{
  "model": "masked spectrogram model",
  "dataset": "simulated sounds of rotating machines with and without faults",
  "train_examples": 39062,
  "n_mels": 64,
  "hop_length": 160,
  "input": "log_mel",
  "win_length": 400,
  "method": "simmim",
  "mask_ratio": 0.5,
  "loss": "l1",
  "arch": "swin",
  "norm": "layernorm",
  "norm_position": "pre",
  "hidden_act": "swiglu",
  "mlp_ratio": 4,
  "head_dim": 48,
  "fused_qkv": true,
  "bias": "none",
  "qk_norm": false,
  "layer_scale_init": 0.1,
  "parallel_block": false,
  "inner_norm": false,
  "patch_size": [4, 4],
  "conv_stem": true,
  "depths": [6, 6],
  "widths": [96, 192],
  "init": "trunc_normal_002",
  "residual_init": "none",
  "optimizer": "muon",
  "muon_scale": "original",
  "learning_rate": 0.028,
  "momentum": 0.85,
  "nesterov": true,
  "orthogonalizer": "polar_express",
  "adamw_lr_other_params": 0.0027,
  "max_grad_norm": 5.0,
  "gradient_centralization": true,
  "max_steps": 40000,
  "batch_size": 128,
  "epochs": 131.1,
  "lr_schedule": "linear",
  "final_lr_fraction": 0,
  "warmup_steps": 800,
  "weight_decay": 0.004,
  "adamw_weight_decay_other_params": 0.01
}
Rows from block 8, named by matrix and row number. Rows with one number belong to one neuron. Each number is 128 + 32 x the weight over its row's rms, rounded and kept within 0 to 255. All counts start at 0. Numbers have three digits each. After the name is the row's rms in percent of the matrix's.
# gate: MLP gate (model.blocks.8.mlp.gate.weight, 768x192), inputs 64-95
# fc1: MLP up (model.blocks.8.mlp.fc1.weight, 768x192), inputs 64-95
# fc2: MLP down (model.blocks.8.mlp.fc2.weight, 192x768, transposed), outputs 64-95
gate.585 096:150119182132175156164148154125116064159131123097107160195143144086077132135089118161138110074103
gate.586 111:102152115167123177126156128136122113149127080147110174129127101137126144092140112129071225124136
gate.587 094:084132126158129167133102141125188094106089145107182155114148121096128098151123157112111126135156
gate.588 100:092149117096117161143141207128141142131170103119112119126088148082135132184108162147183190153111
gate.589 131:163132181141142141114141120126121099117104151056140151169135147131128145126063175105076134065102
gate.590 097:183104149117140123089073102148132132121115148168100172094109121101140140128199168101096115154157
gate.591 020:093119055144112122148111150127087133163144111100098104158121107111105126165187119128100115143139
gate.592 099:150092105144151155120125125122151111105135166142108148156132165154147136142095139083095157131118
gate.593 111:159104136112106181146116093131074180130104172179123139153097123080142061116123065105124065123123
gate.594 082:112082156165039158079151109103115096095097123067079113132131099122151084152078134101175109145164
gate.595 089:095181132115140160135158134195131124158151081092123145137136139167123105141147150141095095113185
gate.596 144:122153108133091108111154099143091174125096111097143095156174113197143164134147167065151116157116
gate.597 091:136119139158179094125068062138133163150108131135143130114094111158121148160095153108104139149126
gate.598 091:099186137138135105097165091125109148112164156092079108117127096109157125155082094150129097128110
gate.599 077:118113115109134097087186150059125147092103147146169116092160111158162066154127109119103089165115
gate.600 089:141148020104100143127140132133137131103158127161089109148098183110118131153143134085157102126157
gate.601 109:122180113168120146113143115111084071159091124123181062087137088114154096168072171141123078156175
gate.602 123:167101102150103149117149110142115172120090067115148149102117135101123193163121127119062179105082
gate.603 124:147119092202122119184112139152108089073096085148092124091141075175124161124090133140118144217094
gate.604 097:127143159169151116133135146107096121163165147129105123139090121148163135099095114101139115125110
gate.605 090:161155101109153111138142088147134157112083105108114113129121189132161127159109098098110176149123
gate.606 100:134113129099136138079157134130154131093121181165157174139162144060068091124135095113159182111094
gate.607 086:134128097069099145138199109132150086086142157106142123115095147121177155111143100056143110152087
gate.608 101:117140061083068122091130145096105097134109165156189114087167152108105167073096165114083028152161
gate.609 085:139150064138093170155123079062124098125085146173108144082142150139083126123117140146109099183107
gate.610 164:131121110104080127076105102129147151135098076203143069105146148155141160129030134130158163173168
gate.611 086:127127130065132138139186075148109135134127083043091105107111156090174177091102139107105134171075
gate.612 105:154102133126212179134103091139119098127129063150126135127072120153118152154106138150123111124126
gate.613 085:139094123156098124111100158115100129092136124176101153133143163097162113062087171145159098104170
gate.614 110:147117180165128103092161086141128122068120106082116070159172124183099112132130132175169157164089
gate.615 107:172131125143213108133188133115142171103086155176141116115141128130082158155112168128138120071092
gate.616 080:123125102098139081141186109085123097113169179155122158110106165071112077144104089162099138099092
gate.617 073:111123156144124120099126072067127170167128077163124088067089123117088143077120180136154138144124
gate.618 142:086169112111133140139128183196091142124080178182165144116104147062159137017086136071103177131139
gate.619 088:094160082083115113157121150112115141114153072110170173113153143076157147117205139173144103104175
gate.620 091:145120093095190124140113171102116057106072141128146164083118119188171126137115160130176120210131
gate.621 103:134105149149102148149113109140128132124122105051184123133174124098118112105110095165105138108115
gate.622 083:173193097109145158101146125138129134114107134130176215107151130126151081104102121100156111109114
gate.623 054:088123169113153150140118156118090139163096087123118109104128147146127097047186093157171166169102
gate.624 072:160151102146158080164119119096126142109066142169142149094090098123121125143114138106171160154114
gate.625 102:079165083148090097121155082069134159148084129148176178079175109064082133208150160129112062102104
gate.626 095:155123155132030145116132115127105137122104097146132126115124105063115101141097123142128157195161
gate.627 085:127172186122162148208111118093064206132096090086114154141102151134165111127124119128103043164130
gate.628 124:179163169159142130110108169182136103145106096151116142146154076117125103067099118173115140149119
gate.629 086:169096150133157131127097107096132155126134208196115136084050117127122069110148094140071137105133
gate.630 084:149156109113061088157137160134130202109119142149126137127106147108135096142116119131182059108149
gate.631 085:103102099155152097116064134154159125162135118112138114119184101088138172091077181084144125130150
gate.632 102:137119070131136121138124161122129195073162132156154166062127112173095181170150138084105144120104
gate.633 089:090129069162106160129100127137121159156110140141168151055153160073053083151137136099115105117108
gate.634 089:142140143147162105149106123124106090109160128128159118164155151125151160141079097122121161077120
gate.635 104:157184161169156105104157060125127102142140109148164135112137096151179117107129124077165105043097
gate.636 087:109161122139129173042148153128132129059146126135130116124143131148125109129179120109108096122146
gate.637 092:060127129110137092079157113091088123107139136133050086113161102157134134130073121118130114167150
gate.638 106:117133152092109157103166139125141060088176135134134127081157139118156125134109096136130177145176
gate.639 082:136157087084039130145155130134083123181095178078117176136131138121126116092044195085120102124087
gate.640 080:094095000138128212154135170193038085131168113149143159085182154091125099145159133092112129138148
gate.641 072:102147138171189114112117129119175092074163153161080144140130132136154067103144144114139097148116
gate.642 080:145111124159183125234115138117042122156175140115101121125143089140137095109099131134124114141120
gate.643 111:137114082130149088184119128123170177052155102098088191092183120044102097138174109164125157158119
gate.644 102:118140170148088180169127162162106090176085058096121134154099133122123109170174117098119101162138
gate.645 131:129172135058124090143093100101132101124186122111072137086150106110130122099142146156115089105147
gate.646 087:121168183080148145127157110101097112175163117099139197167157113113130097184074135149098116066197
gate.647 107:121094145176127142101191133079117085128111166124142109058134114125164078198129134136153213140148
gate.648 084:135117117120128154121125140138155176070098140149124135102137125165177095115128089098115135101112
gate.649 093:139068052158052145182124127024107183103078042106131082149137171092140094124111142068192130134117
gate.650 100:174166127156096161123110094164102178105152179108066125190094099154137101145098113122158174114136
gate.651 076:155088158126102115153132159135106109181098063140158193146154131155097149131139096120119115124139
gate.652 086:131142197147171152122125146171110180101084128137128143129103127082081092134116115096151142152163
gate.653 097:150148097121098199139141102129129131134103136126094157181113176104119138122118124193129166152162
gate.654 093:168149155114142069126143107146124186127183154102093087170089147132157097151132121118203129127094
gate.655 083:096114124098113153177119152176154170174150122132125136181141152200136167116101128111061117142115
gate.656 094:071124203148122123105057116156135083112134165141132110102138139109128120107088112138099160151153
gate.657 020:143109227102128188126116184184140101097151156097185121057139105076138158183128192120109102145169
gate.658 094:103167121129142178139144088046098091112136118126110121099135149153179152116113153108161173093168
gate.659 104:147082211094077075140141116094123143128149100102071122088114150145043158141097111162158111171131
gate.660 085:141132181071165122160105129113132144155109136144146144131090220111217144119146099056143151122152
gate.661 096:108142152147131138140135124177135173081125137118156122100094162091170113157148102143124143078149
gate.662 083:165090137158169111187059153132086123080095095147143104160119108140119117147111127140203119061157
gate.663 121:157160133094204168107163131160179129123156236202180109131157119107050083112132111094146178098130
gate.664 107:145147107145109164117155140194052193092116140104079074163134148116162162177110110129131158112149
gate.665 081:129177078191109090128127123152153159150143148157114080232081112099140127118115089141198102114094
gate.666 104:113068118140114103154193159078075101115141096116149133146117120162216140105080120140195122100122
gate.667 131:131104174074101126072161102137119152139121132183111157098171220098051086117143166109113085160132
gate.668 099:159167126161168098117123101070164105119132161115125166106117132111150070147046110113122130077123
gate.669 118:122120153136133163091104122102095207115111101206116168150137143136137086160141164101079133099113
gate.670 096:135108182171134156149167146139084071100173128115108171178093157090136157103071122135098115110160
gate.671 101:151138060144087143092099123159121151115133105131170124164131126042181114112113143154125150113194
gate.672 093:151166050165103166093130135151110137126108128134089080105064151173154060151150091140164155086173
gate.673 085:149137096166092087125168075087144091094083178144148129124106098133141160127104154089177134166078
gate.674 151:145124159139148138089065040119161138153136154117141151130155179143121114154050178164097114123142
gate.675 086:165171137191167127174142141162143123154147120117150196043111201140137116151157144134061129111133
gate.676 116:086146103148161141117122147118100159143112133095099218137161115127168142121128111115129181139108
gate.677 089:141082109192181095150162140137110128194130130158126178157137129097159153091150126101138108127195
gate.678 108:156145101114147100173161058143150157125091138209173148211109124125166093146144108082104136129108
gate.680 121:176119143133192156128135095167105176108128136137123101148096160157179146167066132162104113177102
gate.681 074:100119100106103133142125145138163114149172157110151136188111085143134128138169166126195160122171
gate.682 102:044120139085179131167098146179172130133072136198125158092111142140141168126151149080151085123126
gate.683 053:064126011145156109160186158086113139143099136130132158160128126121120153135096166116107069078107
gate.684 164:116135120087185191117096071130145158129135189170139144096134152098142083157113124126113096183142
gate.685 110:137121175106130128178108136095117172078128116084116154060161123121102151096071136120165127128171
gate.686 113:103139142100114081171165170126123123157148137126105132186146130105135089105083133147178086165169
gate.687 139:115106153126139113108127155099112103120145101104156122105106128158111135108156127115142126118150
gate.688 090:141187181134077147147125147077093123086172084132045114108171109098044135146109124103138128154129
gate.689 096:126137157106119115125128128142087112122122101137046132151104126087149149064153063186112082108107
gate.690 092:149145119164157100142172112177125165190179073165135135163165128073105089103114149105103070171091
gate.691 087:112140154147143146091076157154091120088149075156105149077125140183149114107185130124102074218126
gate.692 076:128132142118099065099058118124191110170134116156077075114108146133119158137130128168155101170142
gate.693 115:151088141131154096146088125150153097138087125112159184142091167077126073140146142085047148130152
gate.694 129:089140135052129123108101148147053135157165069084142128070158178146235140186091106099141172138096
gate.695 094:186103181175146089066128110102087152125129148127160139109129151150157147164110142129065116167123
fc1.585 087:159098127153114177065132095107106158114157114058092133138126145091126168160087121163111136120106
fc1.586 117:098083112187172135123161106131172133148098086137094153132146153138102138126108131171110213128145
fc1.587 083:171122185150126072184196143128108114169196124172117101107120166160136060139161117161122150127100
fc1.588 103:140218114148118140134127123127117147154083200126122123116146173164074110122161101143146099111150
fc1.589 110:086117082160145111073175132109123082111098090131148132101144116100108072115135168122127207165093
fc1.590 092:125129134119115152115124135133110156117157122136145135139153141164149160134117184118098129086122
fc1.591 020:088105044119139118091160120144191127065096132144138083152147123122160134162144128105134115097141
fc1.592 103:170105138136095158175148106101150127143170087155068147097112192144083211152123148161155141126126
fc1.593 111:121112154122161100117088087130107159080109134180102122126091157096156158202155142155082135147119
fc1.594 084:151149129128081108145121116132147113115134162119096132174142075158138124099118061106095123082147
fc1.595 096:103158109122109143171073095101122163101152142120136079095140060103158097076134125118115134086182
fc1.596 108:108142201094145091078122096124134094184126098158117255121138077095101154125091156154134132109166
fc1.597 103:160110123121188122115098154186121146121143115133116117172088114161142155095157146088155116126196
fc1.598 082:108157145151106125123149150156175104153152171146150130111115117081140154178158089160065122100086
fc1.599 075:194126131103048102115152142108190108053154173081068086132159062188135092157110112180145153189198
fc1.600 095:120116126079091138080131170144135112119147165114135097175118133156104169090165151114136143092151
fc1.601 117:062094145087133153138115131103119101125185131132145146090152179118171135116158129092104167097158
fc1.602 109:124163104099118165093120105190174076086138178097164158114145117129113186163179116144073135093065
fc1.603 119:137139106107180165099178156114114134176136172195147135182175129065058037127145114108183132123147
fc1.604 099:144139139160113126124082077142182135136115144103112118122101068107150140186119083133143095086197
fc1.605 124:134140136076111169135154162080158162075089067193123113089111148135105124125097158095162177125132
fc1.606 094:174126147078113150112129124085175145191121173121172142183128162098105083122128134119152136076137
fc1.607 089:187144150137140143155107143156094175138075134144141126156185083095129172123123133147067111126072
fc1.608 108:104099167175122163134141153141136097160094166101149156178078162115148164122167117161173144081105
fc1.609 096:185096108168186160115104096088153127131127117114134115111126092166085104138121100111125137196152
fc1.610 120:128104151162146152148132122064133117111122121117090129098093190126132118107090135068103133145062
fc1.611 097:127121121156141089119180099211125121128054128085129140171108055129096142144130146140139097135163
fc1.612 141:156175119158121107092128147139093186075136111096089065176107080145159148177176162141129131102150
fc1.613 089:126124088132143149138107135175143129172210116118160140109072103103121155067176113196098129115193
fc1.614 113:128166128084137124072150167122105138122129183167120171093129186104085075167177170107108112089144
fc1.615 096:140125150135079148123120131137141120121143124074154174087091161107047157114096092092094214143152
fc1.616 072:114149195114113106161126143108220134149112163157137169092084114103124060127059138114113142083148
fc1.617 086:152179144091107123123118130130060125084140107112144152105144169142138082181123111168074076096078
fc1.618 111:072147089125202204158131154132095125087114118149125063124143145129176132158117118106100139100155
fc1.619 098:060166100121159089149097167128121149118142112123110129081131113135099204158118105146137115105148
fc1.620 093:110125108130166159112148169148127123087132156115140105078161182155144162147184127077134171096147
fc1.621 116:115131100118086115071144146107141103145152164129109158061114135120117101143176161091125187164126
fc1.622 108:116136163125139072112139158104108121096107130138109124073121087134150230122123155122135177171142
fc1.623 058:166157081106118120152085111105125174122141119095090091123125126129184131121133138059100153075151
fc1.624 088:180135114060131100143121159138149111156140085099161131140171141154219072117140126078047092117132
fc1.625 088:066130124154118170123124073128122165140097084074150163086216131189127090185114143131134125117159
fc1.626 107:117132149156142182136107120102111087116143110105098146091146142130174169172176152095131075121140
fc1.627 092:149141092069109129153094156168091141063077074150123057162166142106089115099119118114109164144102
fc1.628 146:126116088083098099131117145118134198163137095056117142138140142089154159130099083128125139084104
fc1.629 090:158140090139109147136166129163099133049142059147177129126155108181129154176111103154114129095121
fc1.630 085:102111118074066126081108105111060104143160169074139150084102148118120124083073161156129137144120
fc1.631 080:138103106155131128098107109166119150102132156175162160113091078106185079109103133118150068158127
fc1.632 100:134111130151142112137106182144116092141099099085140125124087109147166092083105117146141139159125
fc1.633 080:150114170082185072094149151092147101128160151142129081188076085112139139129120055143108092145144
fc1.634 101:122154156119082134116080154105130139109111079101124195126142125070097145123077126076136129140119
fc1.635 111:158100082113186143133080156145178087119166137157148136102139167113073105093107140154173120140132
fc1.636 120:155100122118102123096136142106122117137123081120173132148145117167142138112131157094136111100135
fc1.637 091:092195129080110159110112143127140158112088119199086145071134136122144075133113143133148154141169
fc1.638 124:135057139166091093137137097133108108135083052200062138146124130109138110151108135095168091125084
fc1.639 089:164117142126109191109082163159182092065181157147129169118140128086128115122148149120132149068160
fc1.640 087:081091114148141173144147111122174109113123075195146115150084145094135138151144124138080084122104
fc1.641 071:156082160168106099139112157137096141165152080111194174141097172123130210136104163170127112120199
fc1.642 114:083192169073148072122123149082061137120191157147130134180123097099114112116126142145124135097104
fc1.643 112:150123118144156114134067130155193137090119064131083171118171142136160135130152102117129165125119
fc1.644 100:157107135089148125082088177127111122106129123084155128112117100130188115113105127156153115063184
fc1.645 120:107092108094165149101148078134102087192067176124159086133136102197137103164141163147081077127140
fc1.646 091:080161157101120144114093121124122095142154136170118180111099168086144090174110160156074101052140
fc1.647 101:160076179084107139183103067135098116109134137123113118140119080136169090135188166108116060122102
fc1.648 092:106109131156067123130161164143102108117136132188154179124136127135190091174128119106100093137169
fc1.649 108:129073097102126191114148107076119139145088103133160157101130104116160119145166143138137160123135
fc1.650 098:143129134139118126152198133092142151166116103137113075056155155152117131128116148142096159104162
fc1.651 083:098108012145153079153148163101109083142106099162124165147102135183151143085170142120131136136163
fc1.652 086:165156149127139098108133126143172188151101158088097133132165172133086114140105122140169119107189
fc1.653 109:085113075149105105100138057119138118166131161097125087157091119152148125132137117166102146106125
fc1.654 085:073123155098093122078131121125092167113104124071083095125117135150147109174116149151154115101099
fc1.655 094:104143177059068120138077132080126140133088170118153133098133159172097142101115131177123117163117
fc1.656 083:189112104136148131120202135162157145162089087145129099149161178139146157104115142113157102125107
fc1.657 018:096133033114142112153113101056072113115140163106083154123110145147112160064153116173112133125152
fc1.658 085:146129142092110183119122083114070143122092143162145161191147114130111088146099073140090101153126
fc1.659 076:114105090098111152093117139103083128112128084061107174112102089110113182162124083086172189163092
fc1.660 083:149133072120087117083146142076139144168136109091137071142126100099100169141121153109169065129139
fc1.661 101:178109126044219157164142138100180137114090111179153108114046131065164124201123159134117084145142
fc1.662 093:094110141150165111147115134130058094147147175112155087079141194149112139111156070115113109118160
fc1.663 114:148139083059148106082072118147173197098155180121174128092095151169076131137106135101112183110106
fc1.664 077:208167077140145143122128167149094124200192104177076119092118093123125154094105143144156118109120
fc1.665 099:113149127089125093113144112092124124102127136108084083126149137168130145128108136139117171090126
fc1.666 103:108109013104126142108126132163113113156188122187104200141135093148095166134140114158164128126154
fc1.667 108:093157085101167116187130119114147127204149079117153127136125088094111098176135100103132091160117
fc1.668 103:149121170129140112107124153107099133105100136132097107090108136078122118159114134107080122090168
fc1.669 104:145113207130128089087112104100137123120131147119143100136141077122108139087124151184129083185101
fc1.670 111:149152144134105145173152157110146099128103173160122145100153104073146134127122119090097143125107
fc1.671 097:141096112126131109137131095153103134120161139159151129071074120125117099116142152147154139183118
fc1.672 103:128135184153144134064092106123134125105121097150097175154096160142111175135123121104115153147160
fc1.673 105:156111165078098098087143094154144192114071169160164137148120092120123153051146088105115112141093
fc1.674 129:144109134118126101108150088152120157104113097142156132135130158121169073156123192181106071143120
fc1.675 091:094135141090063091144093142120124086090160113031146120125143179158130130148095132177170143143144
fc1.676 087:166128180132145116135158113123118166085172137203088158139082135152137105151177126113199135116100
fc1.677 085:148088119140126152170157150146101138093161096148140138162117178149076180098144201094095140137163
fc1.678 116:103127193092130112178154123133126090153130136186125146169092108141097152123135138158115117130125
fc1.680 094:139090157127120145137118047096109147113123113099164148146154189127089117132050206136087117070120
fc1.681 114:131068095113141115093128130154099161129163108079132106066169177120172187134169126092067142052104
fc1.682 094:113169132163101103146084150113150050141134097094141099137101168177129148122144090134139179215149
fc1.683 058:182094160126097159119046090192147120101183126113121104113153130139116117143156101123145160158141
fc1.684 111:135143126097102069100156133140130097119117101079087165130168188172090172095123186091134170112112
fc1.685 115:149127118174166121171092134184128089192108144157098126077129109176118079155172085117107131142158
fc1.686 103:151105099143099147130199152099124155098132118142189089101147118108078162118163141076127186089114
fc1.687 087:116110128115118115113085164128124083198133135151074147149060159151169150106088099126133174108151
fc1.688 096:103086125107127131142139126121166205164048159165168137098086144181190148149124139147064093086158
fc1.689 093:108169135142121153126096082140224143164147174086125121149147181085101163136115136134068106092157
fc1.690 093:104119153120088187094095131127140053173100113126146154136122116128100161121136101104071146087140
fc1.691 082:096152142151106133145162122104132103064116070141130120102140165100128177113161109143078120092107
fc1.692 075:137144109134053135159139135103124111149123106129099095167144165133122156135167131137125127158079
fc1.693 090:091124141152035121168040110104197105120177135134105135137181143092154155101144130111083105157131
fc1.694 138:150128109080163143139145148117219156127124099165138125121132185110082158167152139082150141128161
fc1.695 086:157060088127103096071199149140098127133170138173092180097152141152127133082113173149152116180110
fc2.585 100:180109108142126065084137112120141113108167095152105144108080115121149129120144108073076126134173
fc2.586 115:144174131114096096112083185159092119091141179138163091130129124159145114151140153112178029168101
fc2.587 083:223110210120137082073155157121159156131093059158093166109142141111113150104129116158114164151112
fc2.588 095:123166122204100119129140111177142167125113159101140204092091162136113182174124106135121129161133
fc2.589 098:143140121091115096085139167218163156137090135159122069122073111126150098090159144117148112140136
fc2.590 091:072140068088121157128086157203150169098133123162137150096132129111156097139140120177109101168156
fc2.591 019:166149151118146126071111120107061150073119138113159155117098184173163163107123148130081106118071
fc2.592 095:150133159146151138095147143086155101113144129109126151204130149155154110113121138137102126125113
fc2.593 090:097087176136098051095129179148124116109151160114167152159118141080095139088135131107137147122164
fc2.594 090:172151174107067090122117167131117142149147188153163105100115158115135139145084090114116088103102
fc2.595 099:110114116168123111158124148128093115129104133152184162089066138094087148204138136109114175149120
fc2.596 114:084159098126143106196100130144098108146121182158146114157142139095095138115122137097130121083143
fc2.597 092:069115158208082081115133070109134092115113118152112146114115119097125100126144096120136153150126
fc2.598 110:176104046128134155115141143081114092134143125108100098155101119181100137127100102185125151173112
fc2.599 082:096190141175144137148086119199143112120102153092175168165023159158091184097099117155082125094192
fc2.600 097:137141000168098127167135111135135138128084125114103135135137106138156101171098085166154114134098
fc2.601 111:121144098129166071194148135109143075161077129091115126116146128122158129145136182153108085081139
fc2.602 100:086113106175150115121166171052058076142100136178087088164169131116146067122112146117189130196185
fc2.603 108:129099116205088108154132147159140139090127073120114133067090100125180205157165134173103133177157
fc2.604 090:082137135187138126151123128131188090122115152157098089105118105162080133121107113198104181094130
fc2.605 102:104159118146145165151156076151114119173123176080133110115137155120160147124125131092115099152095
fc2.606 106:094126122142101112165093113076099142098124074175111126071097099147178092117121125146108141190181
fc2.607 100:156112023177190147143123077088106117102125110113086083121115133066182182100153123147076120144117
fc2.608 107:138140084140185149201086088176141133145087131158127090136143083134136061146106111115067177154133
fc2.609 103:118119092095106067149139169180138125154169128129155157162097121088137135108134136119149097054123
fc2.610 152:134120141096158172094164129135151135184078185066106124147150163084150073172118127136126100115157
fc2.611 094:067141152108098086155055162093080110134116117216137189151124184190118138172121153132175091131196
fc2.612 090:147147158154118192155158127095091093130168141182163178110139163083108146095096119069100143185095
fc2.613 089:132172119207134111167107131115137189087086113136107146127168167127130109157110101164099105133102
fc2.614 109:089112131110150110139200123195135181101131126148131152128123097117151158123158172155103094169155
fc2.615 120:146177128111117120158157136119164123096145146184140153093082037146085124135122162105155142167157
fc2.616 081:200071191126140161156115150177164124119126111136192171129110152158147167131127168174119161131147
fc2.617 084:125105100123117148145162046149123190135093064155098087124168117129109132097139174072094103169128
fc2.618 115:184050165108107118073090090084119125108148080117109133146174130178103144183158131146109110123082
fc2.619 096:139113125112132133153114129087113144158128170120155102222106106097120098113093140112109135138179
fc2.620 097:175109140171080081117076117147142129193091143123123093190096062100098091111130135144105125148132
fc2.621 109:123112174133146146090109147198142156115149159139155162152152116147103122111146147134194164138124
fc2.622 096:123144151120113066148104164134107158168175112141167157103104206092053085148129141161110089181158
fc2.623 060:095145151063116125105125115105149146158120195093080197093123161152120120080141138182178178125125
fc2.624 085:178128169147148176105151115110153139049083183106161135180241129149091160138119147142072137149242
fc2.625 113:205100051103110143160078191113101099136214115081124113121158160216170121090115123161145182152101
fc2.626 110:071115124153153126124170143100109069136124099154143086153152163136137092082080138133098108158101
fc2.627 093:178094166145137159162161144113125147186105122140126154174170101150129180189118188095164100132131
fc2.628 120:135090126166164147119159128131187184124121154099143153124133106174062090117117125121101125141158
fc2.629 098:123115158091139157128051120070144084182110171124151137171060172043169088083147168093097142158105
fc2.630 088:153123148082134163149143129127103174135124097173144107107117162091136115189145120140115057154085
fc2.631 095:113112134122140149107152173083088083147105093119118169043133139108108117187110110159062153105129
fc2.632 114:153120171130139132110176123149113085120141136138123172101163125109187150147115102148102174099115
fc2.633 085:129186186128075151136149081126130101167153132147161097059184117132079123131188122121152097103078
fc2.634 091:069149104151158165113134096180166141129112152149138128104133156157140155099148146127078105090145
fc2.635 102:151181141169145099132161115084138123118146127106116121100150105148142078175084117025133141144104
fc2.636 104:114159156118126206146091153131120187120135162123053101204118101138112100101090128108106137118138
fc2.637 092:124089179072080104155137108088075099115133154071174107146131144179126156149124161153113124118159
fc2.638 104:114105155053142150115111135154062114181135143109119103136120163135098122111156107120102163123060
fc2.639 087:120149184127127087114183068102071181147110116091151152137162154161138116110072155085116111098077
fc2.640 090:078117000105124110123119155181078111104113117115071123116124120144139099154112156117113149132142
fc2.641 089:096122057162125129119145125088155113134156111158138129132187134166175152121116126131125147060055
fc2.642 090:198042132186117128160150105148112116105131092141096154081125138134127187171090118099125156109129
fc2.643 096:144139064129165097076094113159119199101079109102072199119142106114092100130174164182147169146158
fc2.644 102:125140153140076202160149131125176152194123080103088126153129165161121098186171142103147134183142
fc2.645 111:081109111125097145165178180112114132083151058080070172138070124142117160106165149085204155138126
fc2.646 110:102167143149099067142122123116131193134108173107136122116109117146128156146168094108151103206146
fc2.647 097:074174154120167122106110123148146063229127152145104144120060159136153136159128066102114131152097
fc2.648 102:121104153100121148137157141155113129117159080132142111115131144106123179106139112098118174132103
fc2.649 096:139156162071151062123073135143130133164178198102115103118156150152191152129071139129098108132085
fc2.650 096:108124095113191124116113146151115107110159146140157147145118195048036179064149172182128142108124
fc2.651 093:141139119098129098131125153149163134147089114046127134111085099187141175135101141099159144142126
fc2.652 077:072095086125115131151120145102147130096167124134096114177132092143152154185141170153187111063153
fc2.653 103:138146119102165151137111124108126123107093116123173155133145154060135095097134105155147154093175
fc2.654 086:159089181099187158126160137105126148109068119128135168136174131177128104106125157189065124145113
fc2.655 095:137159096195153079158155099094164102093124079132124105121122173105153091202134123074116110095144
fc2.656 105:117102183164169155156064086105140096092125111165161125111118143134168128094091120093144155182152
fc2.657 025:128168255140153132144121114112137190145123116126116135133151158107145187068159076158123158146124
fc2.658 098:090118122168166095066148184217097065132168135162158101122157100126150135123147105090158159104125
fc2.659 097:162140204122138128078081098129164140123092151091127086155079142174165154150126126204102115113119
fc2.660 081:117091125093159155123100113183118110128112161095127141166117147154138184101180119116140145099121
fc2.661 098:115175084190108152116120137141097140152152121088136140132156122161113116098132080101130149068148
fc2.662 090:145114061131141192142136081147164154134092075140093134157124074065131134151132148146099146149100
fc2.663 103:136088171175086115157095133102117083106100050147078133139118130101207126172135126150100053156144
fc2.664 098:160132146102089111127120086137165103122139095132122137089127119124060133107201106141108145094175
fc2.665 094:140170140183108134125116117126133188151117157145150135189057105103102091146136063155168130165118
fc2.666 100:150174137087121163099100142184137142120098180150156101111182120089088138120143170072101136094106
fc2.667 112:154159107096099095110124172135156142123142134129100129084094117210144111145104079098139120174132
fc2.668 092:133128146100131171177085166124122114143144123166106118174145141148127121091157113170111094156095
fc2.669 102:121144121157135082112159175159136110141100165094161126146171148176094113134154118100186125084153
fc2.670 088:150127117092153113124185220077146114154141102065070156124108108182127138150128148136165167154162
fc2.671 090:161112122156179130130164166187088173167138112098130139092158149130179111128136109133118141144123
fc2.672 104:125129062114116114173155152100126100140086146119111068064165116146165086083127096116162175116086
fc2.673 092:142110153123114187169140145053158088134129116088088124098081170134112173144108152159101121119101
fc2.674 116:113150170126136175071141095157076139123132132139057150099107141156151109165117154108170140156118
fc2.675 095:167146115199127153090136126168094132118125145174090178109174164090125160091150127135111155075126
fc2.676 112:163124230118111132088110091153164111146129137121162102101154194082070124112156112156120134130128
fc2.677 096:179142119141121124067098084143121198107110110150098066116114098130143105136070079169123145144077
fc2.678 115:129150096112108141102136172121130134126151131071097083081156105146127081153131093170137131121066
fc2.680 093:121153094148166104187115153170116116146116134149151097092167085146153104164143049138169115096162
fc2.681 108:150186176124133150162147140125125104121070124162127157184054097125138067126098099158198126215098
fc2.682 097:167066196142121138110140084095084121119120143184184150116150101126097174110107160166124081085079
fc2.683 060:137154208120156085110186169092145173121092114167146147137111097104172205145124060137100135117113
fc2.684 124:137132135108147181144114136180126152124145143150124096122103105066119075143135072100113115178117
fc2.685 125:162137137124111146061207136072133124151095109163113145180125129095090098155130122130148121132143
fc2.686 115:161149150075111078092136153200153131124140165051130206101124095126082137166115131147149159119135
fc2.687 095:155089087174155098092143077128157211110111167099166163139114115126132126143138135146106086133135
fc2.688 096:126130148125089201106113135141110106166085084178139058130183180170093108091065135061165104160155
fc2.689 108:142092102117094181182167115117094141115112101134110112117039154078175142119130121109180121145104
fc2.690 099:114142123125127132122124141147068087165087133133175194159114152058115130105083173145071117132157
fc2.691 099:120067064132144103090149131108097109090175099097092144095173124151140104111154135163123106177136
fc2.692 073:120130102186146092078130127168204075141110111143091134148089152163138121147152091118128144114150
fc2.693 090:076154135088144113119156096073143114116094066103120178148118130121066133145117086124117156148141
fc2.694 119:100122137074190120123128133113062110153138092112115070138139159115202073055123138093156120137138
fc2.695 095:059189112119158113123105207158112098090080197119108063133124154138130136108147174088176140134128